From a checkpoint of a small audio frame classifier: depths [6, 6, 6], 45.2 epochs.
Rows from block 2 of a small audio frame classifier, named by matrix and row number. Rows with one number belong to one channel. Each number is 500 + 40 x the weight over its row's rms, rounded and kept within 0 to 999. All counts start at 0. Numbers have three digits each.
After each channel's rows are labels from the 100 clips, of 14976, where the channel reaches its highest value: "strongest on" is what is common among them; "loudest" is the band of the loudest frequency at the time of the peak. Only what is clearly more common there than usual is listed. The data: Morse code for random letters and digits, with fading, noise and interfering tones. In brackets: how many of the 100.
# convs1: first pointwise conv (model.blocks.2.convs.1.weight, 128x128x1), inputs 0-63
# convs3: second pointwise conv (model.blocks.2.convs.3.weight, 128x128x1, transposed), outputs 0-63

convs1.35:500500427521494500500500368500500500500500500500500500500500500500503500569411500500500500500500500500500500500560500500500500500500500500500500500500661571500600500500500500500437500500500500
convs3.35:500427500500500500370392500414500353500500500500500542500500530500500500468500500500500352500500500500500500500500500500500500500500500451500500500467500500500500430500500500424500500500590500
strongest on: tone: high (78); speed: fast (63)
loudest: 1000 to 2000 Hz (35)

convs1.18:496500453438431415526500500500500500500457500500500500500500416500500500500550577500503500588500500500500500500500500500511500500500500500609503500482478500500500478500497500466500500520500456
convs3.18:570500563500500531570540534549500500562572500500500500500568500469500645500500500500554500500555500555500500592544518500500531500514500500500430500500500570500500531454500500566500500500500500
strongest on: tone: high (100)
loudest: 1000 to 2000 Hz (98)

convs1.95:500500500500500569500500323500500500500500500500472500500500595500415500415500500500607500500555500500563542410500500500500452582500655500500500500500500500430396500500500487574543500500500500
convs3.95:410548500500500487449500500500474452500500500500545500500500500500462500500500500500423500500445398470500479500500500450500500500500436500500500500441500442500394419500500500409398500500500451
strongest on: tone: high (68); mains hum (54); the character "e" (50)
loudest: 2000 to 4000 Hz (26)

convs1.13:589500500500452447500500500500500500500500500538500500500500500500537500408500500500500500494380500500500500500500500500500500431372500500564500500451651500500500618500500426439500578500500500
convs3.13:494432372500500500500500424500500500500482500500500558500500520559500445500500500500500397500500500500500500500500500460500356500500500500500533476500580441500500500500429500500500516544553500
strongest on: tone: middle (97); speed: fast (76)
loudest: 500 to 1000 Hz (89)

convs1.47:500500500500500500398500500500500469401500500488500471501500500500596534500500447514547500500500500500500535500500500500553500500590500500500447500500500393500421500397500500500500500500500500
convs3.47:609500500500500500561500500441500500500500500500500500500500500398500500402500500500360500416405390500500500500589500500500500500404500500500500559500490500500500500500500500442357500500500500
strongest on: tone: high (95); mains hum (68); speed: slow (64)
loudest: 1000 to 2000 Hz (42)

convs1.66:500625475461500500500533500500500500500500500596500500500500402519500520500541500500431500500500500500500500500500500500454500500500500500500300500500500500500546582500500500500479500500500500
convs3.66:500594500500500500500500584500577500505476500608500500500403500500500561500440407500500595587500500500500500463500496500500449459500433500500500500400500500500500500500500500578500500514536498
strongest on: tone: middle (87); interfering tone (60)
loudest: 2000 to 4000 Hz (37)

convs1.115:500500462500500470500554500626463500526500538500378500500500539500500500500500500500590500445531500500500500500500461452500500500500500500615500500500500544500500432412413500500427536500500466
convs3.115:500500500630500500500566500606500555500558500431500500500500500422500500500500657500500399500500500500538432571595500500516500558500457431557500526694500500500500539500500500500500558500500473
strongest on: tone: high (67)
loudest: 1000 to 2000 Hz (45)

convs1.52:375500559500500500500500458419500500485500500500611500500585424500500500500400500500500500500500500568500500500500500500500500500500573448432500501553500500456639549437596446500500476447388500
convs3.52:500500500500542542500469500512546500500500500500500500557500500500500500598500547500537500554500450500565500431541470471500500500500500448500525500500500404433500500500554500444500420500500500
strongest on: tone: middle (84)
loudest: 500 to 1000 Hz (93)

convs1.8:556500470482500430500500547579500500500500500500500563595500512500500500500500500500500527500462525500500500528500431500500466500500500500532500520470500500500500500529429711440500500578500509
convs3.8:519500500500500500500500500500399500500500500566500500500500500500444606500655535500500500500549500500500500581500561500500500500500500500500500500616500500553500610500500500540500500532430500
strongest on: tone: high (96)
loudest: 1000 to 2000 Hz (95)

convs1.34:500500552500500500500500500500589472500500500500500500561500426500593500500500500500500500500608500500500500485500500500500500454529500500441500500500500485439500507542500500484500500588493500
convs3.34:500449500620417500500500500500500500500470500500500500500500549500592500500500500500500500500500500500500500500578500500500500500644588500544500571500531500500500500500500465500594629500500500
strongest on: tone: middle (76); mains hum (46)
loudest: 500 to 1000 Hz (78)

convs1.69:500500500500500416500500589500385562500500589500573544500500585500500500623500500500423500643500497500471387476500500500500500500500500500500482500500500500500500500500500500500500418500500543
convs3.69:573500500500438500500500500500500586500500500500510500500500500479500612554500500434534558547500500519500500500500500500443584500500581500500413500500500500500660500500500500500468461500500500
strongest on: tone: middle (100)
loudest: 500 to 1000 Hz (72)

convs1.100:500500514500500500353500500500500465549500500500500500500515500500500500500609500500500500582556500442422500500628383542500500500500500560510500500573500500500432500500500500500500500500500500
convs3.100:500500561500443500500500500500500500500500500500500500500407500391500500500588500500500500500591546500500500500500500411500500500500500500500500500698412500500500641500500500500500500472500500
strongest on: speed: slow (61)
loudest: 1000 to 2000 Hz (39)

convs1.104:459500500500500500461510500500500500500500500541495500500500524500500414475500500500500500500500500500601556500500422500500493500637500500500530500500500500500500500500474500500420500500500431
convs3.104:580597571469500500500500571500500500500500500589500552500500500526500500500500401582534500500500500500500500500477500500500500500558500509500500468451500500500500500500574500570500500500669500
strongest on: tone: middle (62); clipping (35)
loudest: 500 to 1000 Hz (65)

convs1.94:500500500505500579500438500500473582500463500500500562500500476500500500536500500500575500586500500500500500500500500500500500500396500500500500527500671500500680557500500475447500500500500500
convs3.94:395500500500450500500500500460500408500500500500500469500451500587560401500500494500511500500491500500500500500414500538500500500468500455500500500500500500500444357500500520500500386500500500
strongest on: tone: high (97); the character "5" (31)
loudest: 1000 to 2000 Hz (75)